python train.py --model="segmentation model" --dataset="rendered rooms with furniture" --train_examples=72500 --image_size=48 --crop_scale_min=1 --horizontal_flip=false --color_jitter=0.1 --num_classes=17 --arch="unet" --norm="instancenorm" --activation="silu" --padding_mode="replicate" --pixel_unshuffle=2 --widths=[64, 128, 192] --blocks_per_level=2 --block="plain" --attention=false --upsampling="nearest_conv" --init="kaiming_normal" --optimizer="soap" --beta2=0.95 --lr=0.0017 --beta1=0.95 --shampoo_beta=0.95 --eps=1e-08 --precondition_frequency=25 --max_precond_dim=1536 --merge_dims=true --one_sided=false --adamw_lr_other_params=0.0023 --steps=25500 --batch_size=128 --epochs=45.0 --lr_schedule="cosine" --final_lr_fraction=0.05 --warmup_steps=510 --weight_decay=0.03 --adamw_weight_decay_other_params=0.01
Rows from block 4 of a small segmentation model, named by matrix and row number. Each number is 128 + 32 x the weight over its row's rms, rounded and kept within 0 to 255. All counts start at 0. Numbers have three digits each.
After each channel's rows are labels from the 100 images, of 14976, where the channel reaches its highest value: "strongest on" is what is common among them. Only what is clearly more common there than usual is listed. The data: rendered rooms with furniture.
# conv: 3x3 conv (model.mid.0.conv.weight, 192x192x3x3, each kernel summed), inputs 96-191

conv.24:127067133116084176065140138166153125103124123177109059096095100166133137097112161122179104134162165108131170088150109164135140065130120114109098129123131180119069147139160196073162127094189200151145122155180117088122132182105125111124092086066145165113120156052146188119141124103188124120
strongest on: trophy; largest object: sofa

conv.165:137067064164089142113143116140125134077106093115118087118156110156144113127103137098136099123158154127078166176098076101111123094115132101151157106112149092135115152125044099159135198123103147113103123150191100116109183143144131122154129092128116130181139174052139121128177122109094137132
strongest on: count: zero

conv.166:132181090115092151089101160097073084095104119185180059151089106133142066096120147180102099115140164148133070091150146118162181155198156099159117125138139145132115163148108107169114079139166180137154120140129163101059120159120108141106157165125135129131108090093143122142164091110203109120
strongest on: flower

conv.57:121083146167084141140125124156087101119118146115087103141149122126116100101091168142183168117112119100137110145088157110196135194196118125158142098068167148120098175131101161156162099190082100108079166139175109150089138098098079113090060087147142098080079106134112066085136121119151153116
strongest on: umbrella; trophy

conv.22:121100120154097091129085119075119114054130134130139153165083140141097111140099160180110140120199094149163090157132145133158128149097126167142189139134144162145142126158092171190122065135031106126138180127138169157139145106108108120124095076121163081133106105202102155115107167130115121127
strongest on: count: two

conv.105:093108080139128136172085078126116134114097146079127197072170139152095131156117095071127190179077184153136133166126074099091124136177125137140175127138120170122108062092152178128185100132119130115148130205151151120202085129141099108129186126111152133110090180167094107119161145095147179171
strongest on: count: zero

conv.16:078087079079142159129128094140187138130138083121181150113121148112150077193125080159117156047142151111107148188121126088106098104148110064181106100156132189121138151101124143203126070101127164156153178175114127096162166105128093134145110131087116139129137144143134122065100125117100113129
strongest on: robot

conv.132:135144159048086099154097153089176124139126099134175073115134117110128145152155149146126174099131149124098080131149188129171128134113138133125094163135119132150115176142120143124124155073182086140077121180148085105138159104118106104122199099105096176160105097090159148202148077086055110076
strongest on: chair; largest object: chair

conv.107:140103095148131104108127148045126150120174111136129102158127115151122119098079133145168164183141187132118134122148117099089133132142137064132151147125114124140099138116168135125157111155101133127133106099118142146087137149176167104146142156064169149078127167104113099127141150170167094104
strongest on: lamp

conv.51:158115131138173087129147104151132159129167169108103150173099110169130063116094111185101162128113100155093129153137167148123116062170124175149148106098154099124130183154084086080176135118113082115153152134122126149168152157143168134113165126084107083177120168108129046125089131127106127129
strongest on: flower

conv.32:145122134131149172147185182137060080094067127149138146171096165129150076099146028152069143078103137103149124133127139095177137216110113156067160108156104089168146149135197163095101113114147115141116082098115156088146027108170096120121119095189081148115124172124136168113114137151120183108
strongest on: largest object: barrel

conv.13:103201143134135133122142120118128099097133082155159135165136119116133073188169147071093143164155139150127081147054142080114072168121082150110092123109114137161148168065113110169159198096139149119101110158175118133138122145171091099091176133095164099109103130138167108152218099092102131098
strongest on: barrel; largest object: barrel

conv.96:102111083155090121122102127125163101160078142129107171130082144140129140107117077123115167117178079083174167130057133134198168171122097111094047145125134173067120189102133150107129064119108111163103121106062177181159125136205119111095113164134147190097191115033142136149120106132163175136
strongest on: table

conv.19:125112156121151132131155152146088114080122133139162070124091179157154121151122085078109149133131129095137158157180169195137126095144091094087129136150090149148152188081122137149080089136165155136111106090059083085103122150104092113173157105082102115088085070119154154088115090089139156098
strongest on: ladder

conv.98:172150093106102111097173123118059136079135174143091154179123087083104130108095158122093097099101114084118130116098110114179040078129103148155200157131101164137097112139160104092133160141093147128127113129070106143127101157194106136113139092038112118131122160135083148101125048058136137138
strongest on: sofa

conv.118:155174148111160136189089074104117117169108135151181190175122193171080169086169130152151116113097122201114111086132158110151136132162073161087112106131107147192069135082120120088059094115143127109113105091140162116149051094127202136150141125111117139076138145166142086127165075153080142149
strongest on: barrel; largest object: barrel

conv.53:148120112123134160141148143073131050128087137129086056152105109124137154123092172154138083074126081125159074122153158068106163118125119129119151128169143113141096115075166085032073075193086149088182150151122185149130084100109171101128151142119132164055141155161179156150152121114060111063
strongest on: largest object: barrel

conv.104:150061165145102117149187121072151142108138099106103110168081065072170138131141141130146156121111112076156156185070146158153130123126082142104094084083065155150121160100149060130154104118109160116133109156061118138081083103124093144117120141121137089119089148083159131140142166148115167125
strongest on: count: four

conv.122:194123095130125131064159138088103120151095092095135137113184175150087120116134135098081146123125117162132183140115106144162106115112065171148162153178146110150062110153071154098137148155118101097163141127076139150124097196161091133094142089107141097129119123151131130121142192157106180129
strongest on: sofa; largest object: sofa

conv.173:147111107175040166169142104121106133091139120120165195124162117127052128135085121114173088149134100106094125137085156132129145165130110098164130186126105142201145122156115111173104137125146110134206160080102205095177110153102087140138093150120101086151098107142089130112128153087122133159
strongest on: table

conv.130:110182118152124115129101129088171104077099084148156106163077152210122183113158140178108111120148148089084111146107098171159117165175102080130132120183134118095164165123071110140126173101171140146115140119112159095123070072151100145093121104076133142115164215118087117160096072092159153173
strongest on: lamp; largest object: lamp

conv.139:159092130130106112165108148124088131170165080094098124141127155058080092149113109144143168142142076150091103182158145127109141123125140086121112171142091152154185100230143164108105087080140121111102122132142183080116119184168124146163119139166155141104133144090130190057124068112149106148
strongest on: table

conv.90:124189116158154162030157175182143062064147143143130145191096124158127122158116166116081141096143086087095097168152124113149099147118139110171140090089109138132117141100133044158100140088202176138163102071118140120104131099120109158173091093139120178152176135161154158120104099129114140120
strongest on: ladder

conv.147:159102156168144109138094113110166111174136149127143153136133187161099118071102105114161146219132137138154195166138165143179152135169177133164129158148103099115099109114056152136150152124113152149127124148148183023120121182122087112112135167122156171142142076154113173131091091142170063106
strongest on: robot

conv.134:099104224121132164214166112105156131141066165109188105152174134157132107170109105085117143140111087085134125198098137105122084097076123093127067164148122139161136175133092127172092147144126136121139184099116141086151104121096161146117124108154190117131066182129175084157172145172095146093
strongest on: arch

conv.170:140143143151078146132150104159165112147219099140159084148104136089150108185157113098119176157171066120184121105084117148162105098104151122179077069145162140103069081151120130098096140164120131140164139141122084140103100159105116116153146161137166093098098139110201140137120168091195075121
strongest on: lamp; largest object: lamp

conv.81:106100084110129116081093150112122074148174121085121148060124056163121150159130126099154122161131153062110177070115118065110180129181168135158141193125142068160122121138127166089125115103138135131055148118128138099114175157166069145177076142143181063154103081159092119135140167099136159093
strongest on: count: zero

conv.157:128173140102130103163088097152206083197140178119118135157112150150092114133179177122148119131125168123133108161172163119080153098094134151113103150123153124165108144168127162116164109152151156137077197090167111096124161109120119112108133168153118135138100082128128149160195067100140129126
strongest on: lamp

conv.15:092090169104142120122127053124092128119110136176172149089082146131111145089127085098119182099077103094103161153113119143093115189097123123149096108123091068177057171084142148118139184205166144129123156120103145139137099119150086105154116083173173103125100138115151093064121078176113176121
strongest on: count: four; table

conv.178:083180199107117057162133115110123086059136113140162144111122149127161140128125127152136175123091171082149108149162155134136124103111112097162132162107149152114069098075126147155108197132160083118095163142108152082158108134131166119187097116088142102167085150121100163119157125092154146166
strongest on: flower; largest object: flower

conv.56:119052168123145148094144108132098135141124133142122091193099175124144102117106108128140087173115142116145160168110064118021102139151148114114157056090134107142117131123138191138140031098119169111100133148157091159057154121108129130102110108101142105117131124094128086142061173145108137128
strongest on: largest object: robot

conv.94:131123118085100120105135035103164111116114119109079196149134130096139147157057193142169181187109118106090164053118133078092120101172140099161126162131101142151081130112058114116141058170113121132137132144117148090199122156115067105146131065164184090103176090201125117132100127108128112084
strongest on: count: zero

conv.28:104108166124096161094189166129163157194116092131080133164112175137094071092181145180099103169138128085193204153131132123135098124138116137122132161127081117161106152107158160148145176168113144162118117143108158059156087116133129115150157148104126127139061108132104096138067166086159099138
strongest on: count: zero

conv.58:175113069143065111143096166162142133065092104070130141150111226090146111098061111122179108140138129151107116145147165094135102166167153154106132131129094138146110097089086141102172102138066114114109157106125125070064165168136119163165086168088138115128097083087159143110088104087122205099
strongest on: ladder; white walls